config = dict(
    encoder_activation='gelu',
    encoder_head_dim=64,
    encoder_bias='none',
    encoder_parallel_block=False,
    encoder_patch_size=[4, 4],
    encoder_layers=8,
    text_encoder_causal=True,
    text_encoder_mlp_ratio=2,
    text_encoder_bias='all',
    text_encoder_qk_norm=False,
    residual_init='none',
    ema_decay=0.995,
    max_steps=10600,
    warmup_steps=530,
)
Rows from block 3 of the image encoder of a small contrastive image-text model, named by matrix and row number. Rows with one number within an expert belong to one neuron, the router's apart. Each number is 500 + 50 x the weight over its row's rms, rounded and kept within 0 to 999. All counts start at 0. Numbers have three digits each.
After each expert's rows are labels from the 100 images, of 14848, where the router gives the expert most weight on average: "top examples" is what is common among them. Only what is clearly more common there than usual is listed. The data: small charts drawn from random numbers.
# router: router (encoder.blocks.3.mlp.router.weight, 8x160, trained with AdamW), inputs 80-159
# up: expert up (encoder.blocks.3.mlp.up, 8x160x160), inputs 80-159
# down: expert down (encoder.blocks.3.mlp.down, 8x160x160, transposed), outputs 80-159

# expert 6
router.6:476453453385571435461601482504519427495576453563474469448484505592482489472448382436484485474404468501414443501533487506455531470443511544431528446446501487506463606547559501500585457514486509486577506479536456537523431391462543475450439527
up.12:494447498528547437503432592458425506624502540495500495595511567424505498504505492482421459477529492446499588529531469435498508442553436442425467498477534477456415534568419392485531530505463526561466468448494475514502486593545530534550536502
down.12:444566508485438493471466464528527564444415450486498563529493598489520510533571574437632557477420459527596519450549527429525554501412431525549562420525454486445548478542477496523413459574523604479487518405462459444469545463447529499579554499
up.13:526472402504553547504435513524397504433464506520532557394523543431585506557516502549579461532493518537442544459527472428427489484495450552606629504490499550509474499541449485539538463480490456556511463396496500487554546575468567426586536457
down.13:436543478517455464453526432331445517370549503482481472484586502546476574447524552501479517526423534530464468538441511501550599509548485402508491547440514513532489446429546495548509449491553420507506511454449401504511439512505473470410522486
up.14:488511445512461578508456438549583433533451531412491500578434489522581554490432465511469506397482413494543493591475529434510403555502556534564532522557452524623478569492485508469544566524446428409423439565501501500541491524468496498482533498
down.14:461353477503594406531514532489529548402453525528417472461441465506505480471526417494471535473524537613550495459488575490525344586509505420476455467514527551537603513478533492491442463568533502521539459528495480510452585488455493430461528456
up.15:546429509551537548608456617487540534490478433491540443598491464512466415430462466507478500541456356448450523525511478438467549504463489462545445536421562479490550478583414537564516504522520445526458503520486475532536473501546479508476469532
down.15:473564555572492572527373520509526494573375501466483492388448484435403526412533514504564534542518473470561515535416485535596416515473531511563525527527536568552593471500496476518508539396524439454559533522437497562389473462532532407546495574
up.16:489590466532502565560468496420555515503463416401408515481462515576449569497515541462497429497511502576530369446608525562446567540480489556564519533399509500473574514494590489520464555576521499484508528437439506505473448453500505504435572531
down.16:518581497548524541416610528461476456534554466513468526408427501469519485418554465512496397581431539597539465485523578495407520446492641495543503470516481541479503462411556495488454381473568463577459473550610493566477497468501450534483573535
up.17:530461633484526517608560602558569546397585457463505529437546467486424482519554557538449559492431534551553577475512555485480483538525513509458463496514542430534517450500477430568474584466478538520489468545406482482527497530455554484492440505
down.17:499464526450513446531450499475517472507471504487468522377420473479501490542441522466583541482510484533509471512571489579446471523568550510526462474548517533510483459425586451498551482540485411452430559414482496559481456455524523434463414508
up.18:452477512467554442465530570448540467521493547469544505425573501491488510555514505539558401570526513421485487583489492429523522479485550618489405412530525555425485567523463505508555524535506581553431451408406461524529486474517529494534423441
down.18:463571503488479551408549457537511503470420490414505515550457527526455544551497563510520564453517558464449446614476508515511521520420418390517410471536396510478514501554527516568565490480478425496529479627521433526485529501495531501486362469
up.19:449493524597438476495505476460518474446473496539576491523461580381522521533471530591499441555613466476504566514468449467473468639431385532436599494515556443535502434577471477576500501341566491523448496461417538539573444469415470506436513637
down.19:447493511574491450483514474512493550557550550478613453454504489550528505476526478421485485468481458497567583521559533514448507530703432540535480465622448450474448452465538475537417490428398544448531443478488518495578409549440478555473556474
up.20:576561447593581511544493421499461535612493521541515489496512537555520577542413480461435489538508495506604482502479595531522517510495477463425499486507483493456500431455478483468446418511484452534449503517492505504456503498496501476529415536
down.20:606575498504458465543533587452522561542532465490593577385529486514459526513522525481488601503465444546461509523506525551438462447446535514426427556523501524569500585495550461470462555411506616568592477446536516441489409537511520565527523466
top examples: dark theme; lollipop chart; step chart

# expert 0
router.0:500539548446436481472523525439463554591474544559504436547497511505516458493419503528525584580595513478474475641522492512518520488516431567464438488443484464484389538508459489446514523517463561565387467627436585443606536517467513515538456466
up.12:403557470463575539485474500536458583519490459524520430486509435597492511411436477521482525499572488449536553483517584514396511470535512535514583538459553512628459406503560453418484513442578501506504535607493501607443495430455554423556441529
down.12:494524406499473560440446376499532486575452493535511528470547593566423543597492485552458417441475445492425441547557397566521564377474506552530436475505434539469493473543503473548554505472441499493405458530498502445494560498538495416547445555
up.13:587517437528462504443468500589592386539550492578494519530435595458458502566423497435516443428538473620491526467495409456485469515439419485495471427476544541479513528572460512449467406474554583567456514482494479446510535492445518518552519595
down.13:500513519455599463553424539461612593518526462451443522391444488535447468568562436477524519582407448500448398463507530646440438549504480510563518492538458413507457414497615514531502469517464517476466522576481523453544575450541490493489449597
up.14:412509474588375627528454488507419452506503531545601480484582535512441466471467447324484548469468572444427521424486500526575511552496492522521459425462542474541477510475497468518469452557551555451480476573473546484472576491446445488589587469
down.14:512532469470555450463536421440465539463426497403426446490537500477512481493629527521487419565566461467452469452487439485567500372551502467561507617424450521532510514459429562503479495465518568533487546488572471508500519525533467484453538485
up.15:507479555571477557588455552400526462566509517541481402467503456496421526537511490504558503488595541478513545560478441543531514587475481443515468602555504499578540476424459535509536461457521487449460523483475517543489528439485565473492524442
down.15:477552558583511489463495557510506463504484555500552485496532465485441543540519474532537573490567529486499527478539456552471522544549596498524487532456492507418494541479394497509495457491440471523515378508453429598427485566500545478512497525
up.16:437454531436566485554440436474513537571468463548437448482451526506550452531538570493455452441436493558537515530474478440400549486505464497510457471528516514589547457496564535475477403572515519601505577504572491484488566508480556502583470485
down.16:521469534546472402444525583493517504557550451522490533443553467424464509517495441592553525566505441409473460565583494545520491430523547382501511506528530588451537529522478487508541437445506531551466489464524507554417470541476353429553461599
up.17:483476412516546553424467501513548530542502544471450454521470392436425504512513492462518439439471506483494553498561497488481623543493514400574492471469388491505568456488392524440513467493535515471553412586492600504510459428514509582423514505
down.17:459383492443463545447536508544426429431469553526510528506452432506506489527440535485442468484524409475526512537600424508555470619546548486542502523540522421566515508478543520535587483513527559530434535481456508412490549522531492456511547565
up.18:478422535621460458560532478454576466500531484480549444539406506465476478435562448568555483450530443490469603503585526509530436485458470578500507530510504521497542498547488490542532455470583528482457473465477461497494454517537550460481541500
down.18:517497526433516599438472486406518507468516539472509488493544531372491453457523515442454383606506418502488521546540511594470534496446481547486521477460492523496495533591485446528584577511491512525512460500521541449431439572568506450489510559
up.19:444517428421540520457471432474455437549495540508569456519536517527467521422393422537536473530551586565429491571527501507498503583549537512502402445511507456546524482482575464464528518563601508511427595471549567544439494414494526463447545481
down.19:446508394494526586541532503504518503513399498470499531469483544508558533540457466519472574435552488491353606516497508487503492556432526441480512563541497495449493466455399575442406399430581524528523581448576440449447563498584510535477453444
up.20:356502538530475466570486456439537597472452439477513480397471466545461541509479513611544564512560520420597484507451566480456515493477465436569501508598510465518476501540503491530584480517575483438464482514504535576524488525440507525524549571
down.20:461562444453525450529474441549442416544520471472503497535518548541511570495586477555493552513513510522483467527503564598466581447548475455468537493389465488467489667485388504568537497420493444534451433570516386493506442546455549553538546449
top examples: radar chart

# expert 3
router.3:621630557566589485497509543436508578437504484475555542503597516557483485519591538575555490524515432518507457463449494547559565438532513541519522534580502499577540443502456481528512475532543451428571490527507522447417530517592492387507560437
up.12:481504546509443441447474500544495480475517502486483534461517520546561521574576568468458488543519537500451542520596430550512503506583495604509503568471487643495443519526440493340508536591544500438583487542544563610489532474490409483471429506
down.12:436532404537553474530568529514468485515484535481621389612468497430562494474527464482422466505545500461689511511505556471526521443439459590504489503466449505557547441452585386558506504413398498469505495616436462481472514432457592569536543529
up.13:522496593494482446384471471523439518597592525495549483443544467590463485573514550535523528523512448494479445537608510463493576500437518522433438460470469480571484492559509567412544470410549503521416417522568528520471483527530510467519450530
down.13:510518411453538454530493409519581504523426423501555485503468492511636478522535502469474548427494501535491508484558531491536512617528584486531553495486542521616527461500526486448478486439521532536537540507563442516456475462502497484412460511
up.14:451485466508541437511503516532581443481436504447547445428543483631467440550452545448496477551501523523506551377502580477486572620541517487492503451480429580467420507551548563514519565584561498543531426530513531518450555516514455519521658485
down.14:480525515534464493438472494531593482571502502570514465619552544554568565525459498534539508481546453477601470526509494524503393584433509534502544548462394481517494398476450541541464506518548496456501452522523460513521432574544558443442461526
up.15:552410460454452552542514570494478536583534506409450421533391524431521603545521582510523412568517507519482485470590512512457493519571635468442540484430546489419579445438496544508482505521510504499440460552487522530518450404468445539532564576
down.15:463447536451423484414506443454547435519517408473551572457548411539501489576463523460502563431506623502455606478504431496526483531526474567546455501490525566534426551528494472576574509533504445520528464577514448537527482488379475507493504463
up.16:546483489568598511454588610465474517478564543441459410552411472460465522460488586537550525521449465468410534481513522482513511458535571481528447473570469520518527364522525481456490413462541467424536545541565444557445490498502450576555477434
down.16:490470453579423561515542468446520450464453508516486541469489412420468444457505575441494531496489488608548516551534423488526489522441466569487464475456484488582556569505486504513489540439527436484550480507488591552607478480483463414497577427
up.17:437546460486420440457474479485443422560499452525535527444532536587480489501461432422436537513458508431527550520558514540498435438559532504487512409487605519513468530496603524505549513523475413494454430518556529572523389566490538455472481502
down.17:477384529569553543447530460533451519494504526423532509488499521446496605496488473535537509572444465524527512522557536516474529548551486420541383568649493497460471520543523506483395476490473538551449442509542457442524543447495562402631536586
up.18:554607403472466455480478416510508480436554494437496485500440576552512501538553449468470536439536468514533447553530511456485575514520544495478585523551440538447520497600449517539539437531522457466527514526456533473468583490578521467463607433
down.18:496512478551487511538536570618352491561443446408554442484472432492519495486515525472556476528473558461400530434526503509480474528464478589475530355483533504509497541487568456571521561522478464440521517444573534457410490577451518599498486531
up.19:479340495533529532529449451525387473590566539465534519566460571609496485499559413539467476492452483580498467525507543440551477533483462526578478522485499575537478496540504479513586478389494421516481586504437485529454539511540474517605438594
down.19:443546432467396481478455550432522428523433486471497548422489442495454456528543441548536505574511474543486486534503474507458530538571492601357531401476497506473491514522602499445574481559492552462506520561424545556541482564492417468506568390
up.20:462473506386470484492560551462520378467440520456550477516493441464571495564510568507457517543626550583536407452475534563519480519473554472470530549475428521502464468516419508540478493565573488494585526544506571561512587541526493513569515497
down.20:579430494563457551379512553519602463573512468422430484612482497494499522413547441532498545450408496515514596519564479500517513481515474464545515555502523514387486398485589498572508496433499501467429576528511507536469434528458517458552497535
top examples: dark theme; ring chart

# expert 4
router.4:555570489524487423501548476514546482465539403474502516470448550500459550409515497468453577532419496496493484513495428571488462565453586483463425458459414567537469512580469481479532526448509521528569435450417499428549435407536473448557508529
up.0:498435475523462433559575419507521514454422518492545465387569460594525487511509522533461547480558541457423609394519505415494521559568471429469455477569583481466461450477513494470482472482514448465533472455534511429473532643645419510382593519
down.0:500523573578547501472487383505478604515539415520582482525538490436471538474544542519448417463474535454529560527486426562494493583457532489518587555510555495504420438495521597378545517492484524423492509541469601540457456559502498509483444521
up.1:568510543466451532486495569430472532512438438499527574506484504531521436531530503516468411498505589537524436530534508546509394448511449584501498472492524446476520524454442539512459381495528464493544523421512514477524611491564483433431445561
down.1:428535515467639503481600560413528471601411530620470499437402450495481524481486517462498533450542475522503505471487428515475468488449491495468469513410528512625587438462458429549504452445505550524485583497554507582511554530582472496570457499
up.2:458457471459541439508498480512482398524468456503429453500500592490509383472435398600471419542568523507402549536575501455522503484590516500480462484522503579533467451585506544496484467518459599533597494420471458472437462511502516538505511453
down.2:505497451532516457360474482500495543531510532543413551458525522497477554571562445506523515530552399480416456504547485516494534562503534517505483505539569436435472492411481462486555539513458496539498425515510587595505521581544527526442511549
up.3:558434507584477485501565527545555586457562490449498579388469522507489541588471444413587456457461477484530465584510598486556509517574561449502673538504512561548488398489456470461407492491478492405572573423549502454520504508499646464507567496
down.3:507481486550586556472448560490436455556449531486582462517494519419435463609547432575413577372559463598521467498515414558538523482461474525476421443500601534511481452449459505547547508444497443507522524464531482522458380478491420494376439587
up.4:506586507559510492424517541477476474469541463499518464534602501454473528540574546537385450498499461486514493453468513437569455505506540515476448528519411522510416419429538392476500483491574527499480424509636537519443591452387437438439503426
down.4:479582472541582533443445574493460489531439463553558505447569497439544501369512437414483534463476450536554501500527534494491566540476476523494565513595583565478501393576514449494490554516489475525540539459492458487444486524616521454433608527
up.5:463512419593487538587467471454523538456427572505499492496450541511514451451546447546597525509555527526561529574476488489484517555584443534568502579460471482460557547538473495423518546483516458591379452392592441441551514486441494494546489425
down.5:503475577469552485581528513431507504464474446542534549565439493476467511526491514554409582408495464463477465443517544464482540393483609537453531418546495530527589567522563501428474468536494478497490500446465587442567597550453520430606507517
up.6:477480548473542461480519524451477516496501538529544500425638614511616527529480493604411483559487423461508462514528440508488551496548508530419565418444490464396512446527497508567499536443510497515530513571461473511522478513462525503532460500
down.6:472556494456518582553530434545468450511488527555536430469565534555517497458430445570548467504581536526585512482548592494500469492586533393443519500476466410475528457560555471448491574518471446497500659490587471548411475453514508459521423425
up.7:534561510378533560511463444511511495456489407467457464372513456422450588415471511533502612463451487546520495541453564416563466385445467487480467457539460526475422590526553481502576465497533543508488500513568514546484533481440416435546570539
down.7:523538578488509459468360499448489520540487482524595528414533394478482472475550458555509464452383485583519409495521481473545486532500499539569566432559511534626510461500508531619523512531478542519468506487420573523545535394557611527453453511
up.8:441431472542498457457533453435396458499417580434557476563592582466455629491577501522488554424555453576517511470470529412545585469550511568521507483449510490621435522439484511474502540483487508525405471560513424485429523462488444533522452531
down.8:406467561536461523488361446490479550494488485587505507441469537463561462453388484506526470620487534471529521536541513515484555530573539443482482503444530530496531453548529505543490484481590507514512558409400563597489526460436528502499526365
top examples: dark theme; pie chart

# expert 2
router.2:424517533475436563499421430492573494494431529528473507588470469443515552544639484524527576425492550470494565420540537481514481433473525489578491536494578483434543491510473446556504508584427489543497580456468544462492440543502355588431448463
up.12:499547462416546496562587482382466456467510436469471473570443489537444483426523458507491496524534505431520461552503530473518503518542453577498498399466453485449457524461483518523412473541551472572370529579546508541576369618497519571470493400
down.12:464520497508402471509486464505485502454481478528397544532438483461431432594482460533437561491401464503504479524497480509402580475412509548508492472565606478508502642399551552526485476544544608534488468442411497571450475488499575536500442609
up.13:431380518570523416427438518532540568435485561590459543431529528496438516481493434460542546475504556591568526512562498496536586612495452470485439504511469499421508563510511512503496455440468493549541490524468389466555476515552537458346496478
down.13:453514453486404527579565515522463499629463531454548406505521489453513438530438439412548478440439478476484535456527441575520555496538538538432495453488564502514437569459545599513552514512519424450523400451537478493501450482549491575606521443
up.14:472467503450437499426570543473559517472496492484546552525471527501451487463455547516477466510567520503477570474501579524607457520547566412525480522546564610531479449459516444551511420524556434539534446567531511542461478497524426520462475467
down.14:444438540507593547548592476532509463468530511523478421591503526399504535520513542470557432438514492602465518512447498427482512531458558600399520513486413484507544543441470492446529527548466483535492567530512492417487495436568520473543502486
up.15:511520475482491555579500555504515567502532549475562513544564575497592465468493541427572500540429477527562431579458495361478534448507508401436474458543428396565510522531508465460479519502557510553500643551509459479521490496472532559387480449
down.15:519587478499514528538474524394545573455488500547471468530465530632478531474516429494536456438504526485501472471495408504507563503474467429463504501596476521488435490527545573435456399560534482463476482519566549470425475620575509463527429550
up.16:512376549610501535559546519465549502483471383554552561460468446486493470401547494484563488523491579444453546428475547472512521565473435495517598377457516499534541528518514474509437583491554486442479453553521498507433567528459585486524544475
down.16:523519524472490440400491482419492533430452568565593448479470398464509496529495454505582508593413441506546475496468513506479533539530564488523552551499489488576470495491575545556429443621534465430486567568456451518504542503580505499507529499
up.17:488572539454489532548577444434467558491508433510515464520526493492500531516513415480557467500586469551470559494492496429370417577447416564502479519500474558574557518598554476550482481596449481396535498469479541516464420451546521582475603519
down.17:562477447504571494475549530557514514538545515542569451572482489485522468549475528468564598542417399474396571474424417473501494488447540542459548584439490528568524515546451449464467517574484569495511491507520461456451529508500473472450390440
up.18:495448519466587452458495519515608531459521557533532552567553577611491530437488505502560510484450491536503537471616516517423547401475531508527493527404525571490578508559503447520447429494513501557451594380499539481519506522481466523548499454
down.18:529428467476546528572435538445499519463528441498406519474545437488538436573510504580558473476505477560496579507550571491556506499548512447450594516497516428520368519414525527414414468460484477650451479471561512464411523491479475476533542497
up.19:431556489461502577585507527541502527493408468553462569399559435444443405564561543512473500466510478403595475447488663605498547549456585468519520522508513523527533529489597533542489491569529462454526569497506507473478538525493587492505542512
down.19:368416434477473608440546543493446509508469493439497473452458511594557580494433469473587541464496497487542522487467463460500427543559492511517518470592497541492567483509578440455504448533475490596448534523464468495523466487532526474467496475
up.20:452514499455481450433530478489508512483544463494493496508521439468591453508518520452535476537487460465484503527491521455561557596570470540486586473477457635474535490503508517406475403483486446489371499571618503435516521506418446529527509536
down.20:499514521433486500490543606549518426532576530493485492394560537576454578497464564475525465445391469484626451525524472484427473468594491507465572480475476444503431512529515640490542471490480537603568547490510474587450445515475556541540515484
top examples: dip in the middle

# expert 5
router.5:357477575533434495565518450454527463519443576509504526502523537498460477470404505468431500480435501508495582481532467477580441589516522402539572504539432549531541510531427460526505507565450559426517523533530551459431546475541482407541437408
up.0:465476470560555442475471514518458483579652508472439474494483543485443423496488540538528474484511601461449393423511529470434521511370456565438549586523465524466520539534495450504563471521551462433523492572562510458462412574450509442473545550
down.0:436525515450569479484483428548516484482561516504554434452419521447503539565456462510595460385498566494548477541456474451493560531533314533487609497477546439428430419534428516543524545474563533505393579518506424485508558484462481480516493489
up.1:416481496501451536512463476533425418472527483488518460492425542429417476539510567490405496476377551517545454555468497565444471439487518518527502460576463526520534489489518458568560478481479468470588597507540483562490421576485483456557435495
down.1:489511572533534412520467496472588513490482477402505501506501608537489522478492518449590539451549541490516520504476584565629562506517488402430463458448520494487514466535528408422433541533510527486462530554480428530566553445578490502531406519
up.2:438353466544378410485610547462489504489457534397536459452451483503591463451469480497641503514485535487538524496561484611492541477532519554508432534608476510490471467421522506532510500538527481542523555611493506558514524571432549479492465549
down.2:431474509535534479494449570419549386459532473498437509545432373496474495480497472537494521525484432546502467435544501526473621538572497505428560545405433453456463582451496415497516540550457482502505490433516488513527554520490562489517475580
up.3:462548594590512396491446472486538598501459524419493509507526516450446523455575550552463416516476580472457486460557460565575561535468488478534457609472388512458544502557454532466490464477515474468509478501476439464507517443518498397510494572
down.3:548579558510547589534499520476492462461475461448550489450539492474569460482578475464549501512568487478456494501528572462473505412471608528449459432540535531423563444489417435507418544554538586555494468437500465437564456471559482481582477550
up.4:443557447483494496459416517509446510467469463444427462433470448558621493479465597504500487533472522536567524593544596455443467458436595549472494550513598588524420471468539477472423507397510472522495396556471559497459573594417517518548587488
down.4:591530442526513422491475454435576498481526554605518471429568521552511491524461435449462537515483523578403441452449460551556518456457429505458453602481439407553571565507531526385460488535513509511630592518533545459528438453543507463507511582
up.5:497518463522436513384564480430462451472548534476480536476446578458418477561506515459486417479544674458513491419476507536515559498525571485523599518551503413602528628580453585492510503477512570512489474530504518477534490507462486469479526364
down.5:486472493536584523509436497522467557529430461456486502424542469505473535506535612509486553455552480469505435516384577454528534551530408510516518455500451463462544467498509501644560428469473487428478382522566490564560504493491518512491488431
up.6:548526476537448452498498515475446483502499418510513532501502466524435438553501411497505582538545576497495550579557496465465538517413479495347483538585493555506511516486499508310462523469530495475479534550504574437610585398483556452494485492
down.6:366449555443553563484552485473531568489454429522458514485441454578378543432553459493424464513478493530470575469483480593466560571413452411441522477424531513520493515492509513465490466416494461484526562482644524520491538516537396577445507539
up.7:485593452542494518450459566450484469514495494527470487528508546474536519541482566508430521539553513523457490576523533456456512512482506410424527440449554425510570516438544477578495549495480465530412419524473527544441412563554475519473555536
down.7:579523399525550584511452458621409529492574465504515550466578527501486508470516430383528525537410483392442529439444481545451593461601465534485469469587473493526566446513463543496527538493469506477499504601591534516434550415503481475480529436
up.8:415416598539535529502481539471472509568497572537511469434532562470517474491526542399476485494447510503528499558425605510595473545545527498568438564490492490497537449574418551462492507477517541382565553449613521543459655565477510494470513488
down.8:489497502500523417465381463453537520610483474460500500542541437455523474557463530545466478437583663484474484631488461521530583533522607454464493468538555589472392419478402505519597500584513481471565509512503454475484523530508532434489533478
top examples: rising

# expert 7
router.7:522447473495468395434453430509438605420454549535561494488495540570475539534541561596449582439533480548574487495552517374502403467539572584465530555495446503445523518488547577453556466458539495550479442421514517572447499535482541529499533543
up.12:532461480506451493491493473571416595487591490547539479450509561509507400450396444387552498565522493512513504457468435479526495521579495442599513478454500506496441504486540591454524521526531411430477454505451501540580546489394457448494502579
down.12:523531466521436490482405524500489491520485505508391571527514524561490509470601544450497454577485582418458435514550502514557500508498487476439474546548562515527503544460540468519521541562565487451413494562554642523451444510525390449573540558
up.13:660479528500594507523551528511581460456436516503506512554550440494536515572468451475389498416479446435454541666492443466528594522454501524517453464526517513535479510590441447529459508534563513503524453462480493407506461514500551499464440473
down.13:566490563357494457539503520572559527514532465566528572435511431409506499481494506468539459503440530646470507534480518320494498479500455443479560491434507402509470545571471521544542513494500574527457590466537529498511516448533593565445555578
up.14:564525485419532505434499391509510517524487433510538515495483545545564466509491529452458438557423569525415514563629513524507500526574498542456449586514435532500505528558457480428599466510472538492456466447540590549535504409537506518462521511
down.14:534508429417407542488458592506443491546353447601456483450537495436516517472527594517524545527553495478538474482562495517454518458471500527438452437576487475452509510592507529470509493450563442420528516467423478456514558500497450526486589603
up.15:511410461606577524440472460555574434490534474544487537580443486530579429503445519492543516517467600454562496555587496500581514503522523384547436533544459528517469472543494581421483445466510518608452406429514418438573391489555474476432573530
down.15:520502520449583534471408466430451482587530529484491443529563495502415457567502554464475495453426433576529477482498518572445464551530537477486458409513528486498560538452462573536636479525468530474467542502450588507428513513498517491490469478
up.16:403460577493477423524511511517498496454583564498508479555465518563423451497455508479428505444469480475425600479461476485454585548544455395513469550466432541486431505432452501419482526428439529445527516554529443463461527528501566552508450532
down.16:515534423526506515552567515484450490474395465531522453475496450611525559550487531529500507427558515565473567450489503546479540397463545491472433529548416443529512542486467566548407612482537471569477448533405601487497554399430479595521603416
up.17:536492574477608548538430516507468557461545415474520461487428539463483526547463543478600486470526455501455523407561514491551413582519614495499404336517476406523590475554486458491496432554463485532514455522525641549601464499528573526526572531
down.17:524584524498479516424557549422547493528561531512486542569521557391492516516564482430391532486534431506518494489451446563541457410505474463538439587497521547512538477494465481497660529473487557438429554529456513519543509576478512454490452481
up.18:454496514482595521440576495489524499566480489489548543495411522505493571452415543513492464450510601490520478550568541550577474470582453456589566532487435499567478469436487472526447403470525525505429529472509488419577555494504494486512541524
down.18:514538521551470547516463465507477479562561486454496419591557513428418493554419594503514518578402396525504554567442402516570517556544497520524482452527478536473557491474464413434505548489573554531465593463528533502421453440454498427390477425
up.19:470550610518451570465488547451479504525543511394481491552484485581571459426479458513657521505506502479582580551482453591479527533498501528498519498476496525523514578407523405596435522438467493379524419461508501425424582444403506530491501448
down.19:572518391538482480470549554417563473528501459572505424476502478476494565458494450546485530509439497578444548420472452418540458574482507532432487495490488519515479481492487507488454434548471495548478546569517513451480503612566433577522541426
up.20:494430494475491463514492385537519577514537450514433558406409542450519505539447557574562492479508575510505560522506465498496482538519559504458426502409460495353479466414505494502441402468497486489460570388508534549519512594499525478497417526
down.20:483467470466339522536509513558452547496454529586527465616606543472552467478502464581428567476456488494522490481422427503476519544469517478575540446512472464492498479455461545539540454439520599435454389472456423437441532577478518401549517401
top examples: horizontal bar chart

# expert 1
router.1:494508428508511584437515456431476512463411557469513471528605482470563405483473577490548497501567512553595540523534500445439462559550532535450546567431496496521563466475543535355370540499486489526469465610456482545514538405484593452527538490
up.12:467468543486497439467451502463542442638469538605506463478489497504446491476492525510552562516528600504554546522417497426448472494424505484459549490547459542443448539505476552532530461501497492573534459514359481607416491576553610514432476474
down.12:447535438473558497559417478453590445606533496516465467395499631541505550503417476421437481508492447560568450586458450549496442461513446490495528415488562505490528472597526462528525514479607483495477463531566569495559473443447566488581500486
up.13:479524549504484535540498522457572621532440589439519471521489560472471515424586464436459515362454475538488451590433427458517584528492517500402595524553445447479435566485539480468519576509500471545531460613444474496472470541555524443470523549
down.13:507481472461501523492518494407479453489592362496532505551509497472560614560500431515519441473518517599519445449506609446520464564510474529467529550431393469443516472500509483420558545570511575517536509612450434440468495587451552504459545534
up.14:572506489507579498505524468531478593560408508499417361460404456528523602522429554493548485511485438479528570466536406538478515518552504488451632471434433527591564565465506505474501487507429467571471539555552532554571432434454476490445432491
down.14:469432387451465476506504488487458487515521606553542431533556522478548472509498509454472495475539513388495577478506488412497470542495426496586596471567533553460486536499471507586539464499397571562525529462501596536491516539468520545585502390
up.15:531477519453483517473522454495556604545449602494539532512493523562516472604467504516533476491497452505488519523568566520494473441542517433467525449486488567514557512427416541456493566459461514473563447548538464503505457493511452497552494553
down.15:574476525502500520464516502411560489596498452437558518512508483419511477484506483500395511494425573572570485505450483485620426483446501527507565573511573480580411612555589569481509440499474427538533486560583563516549512509468473495459486438
up.16:490491462448599540491620575467510361464562457403507487473505438525461504438581452463522537506466479562473608543620607510459430497514456503554556448528466509621476502488511440499511414492528559464478471469513556528595479519474392613461489496
down.16:589545489504502445443391440583549546496423516580397518550520551449507536535449516413463511478488625457534419520504427519444557511415550447409536562504455569524468510471531542522430619480492484489534492669420424546514491534416560449491541548
up.17:497545501500489416485509530575559524488496473507510574459520463601539602539462553476630510525499457534543485513574506495460500552479455519473551493465538480459477452554502636453460453434422496581503443464513488403542520493457455484370452475
down.17:529505442429580450478506530531544530416542590498557504537406573569528381576499415562479513530526524515481519433428548518522472447496467439529492525482581534565477539446454463490539481543446416442561525555505549543498471551538436524459454483
up.18:431545474433455565430482614482541477483506417432525460470562490447458529508612424488561552540482462555518558477464489501576538537500556510515544426506550471583636505439487465511372504497497501502538534573547477602482399505446475491544514555
down.18:576444444552539512506500423507497540413426496569542448452570493598575505463432417513529441460413513492470459480520535546515465511602446534460399508478442453482512531492499538490503502533570596519548486568488414462524429543504513446421612493
up.19:479445446487447535550487449455511490503632503479477444492492453501512534527478520503547445601552540595414494494523421447542510563527545386516538661452405561535420440547478553607487491498480531441530502567474452548534544499539631512524514511
down.19:461568560481539439501579554545484503554412442558482503534491491592483556473540379541525553407451472450477499545560540532490564535567449599497550463521531478458594362491468418458518539497502539462411451500523396558469481527476473533529520561
up.20:529370477489566435555479540427595488631504516423517486438441478464408458488603536517503530536465425475500605549490443535464442574475534487535496418646489505446589397573477560492452481505520477463460450499501504584525442486513488460514512445
down.20:491470504603535493436581474537582515455506532564496462632491530481448514536472543463467480547544512508515551476506487598463476499489490559572485493440530543493550639479480513431480460437520447484563503525575503519532529496542443361467547453
top examples: one colour; rising; line chart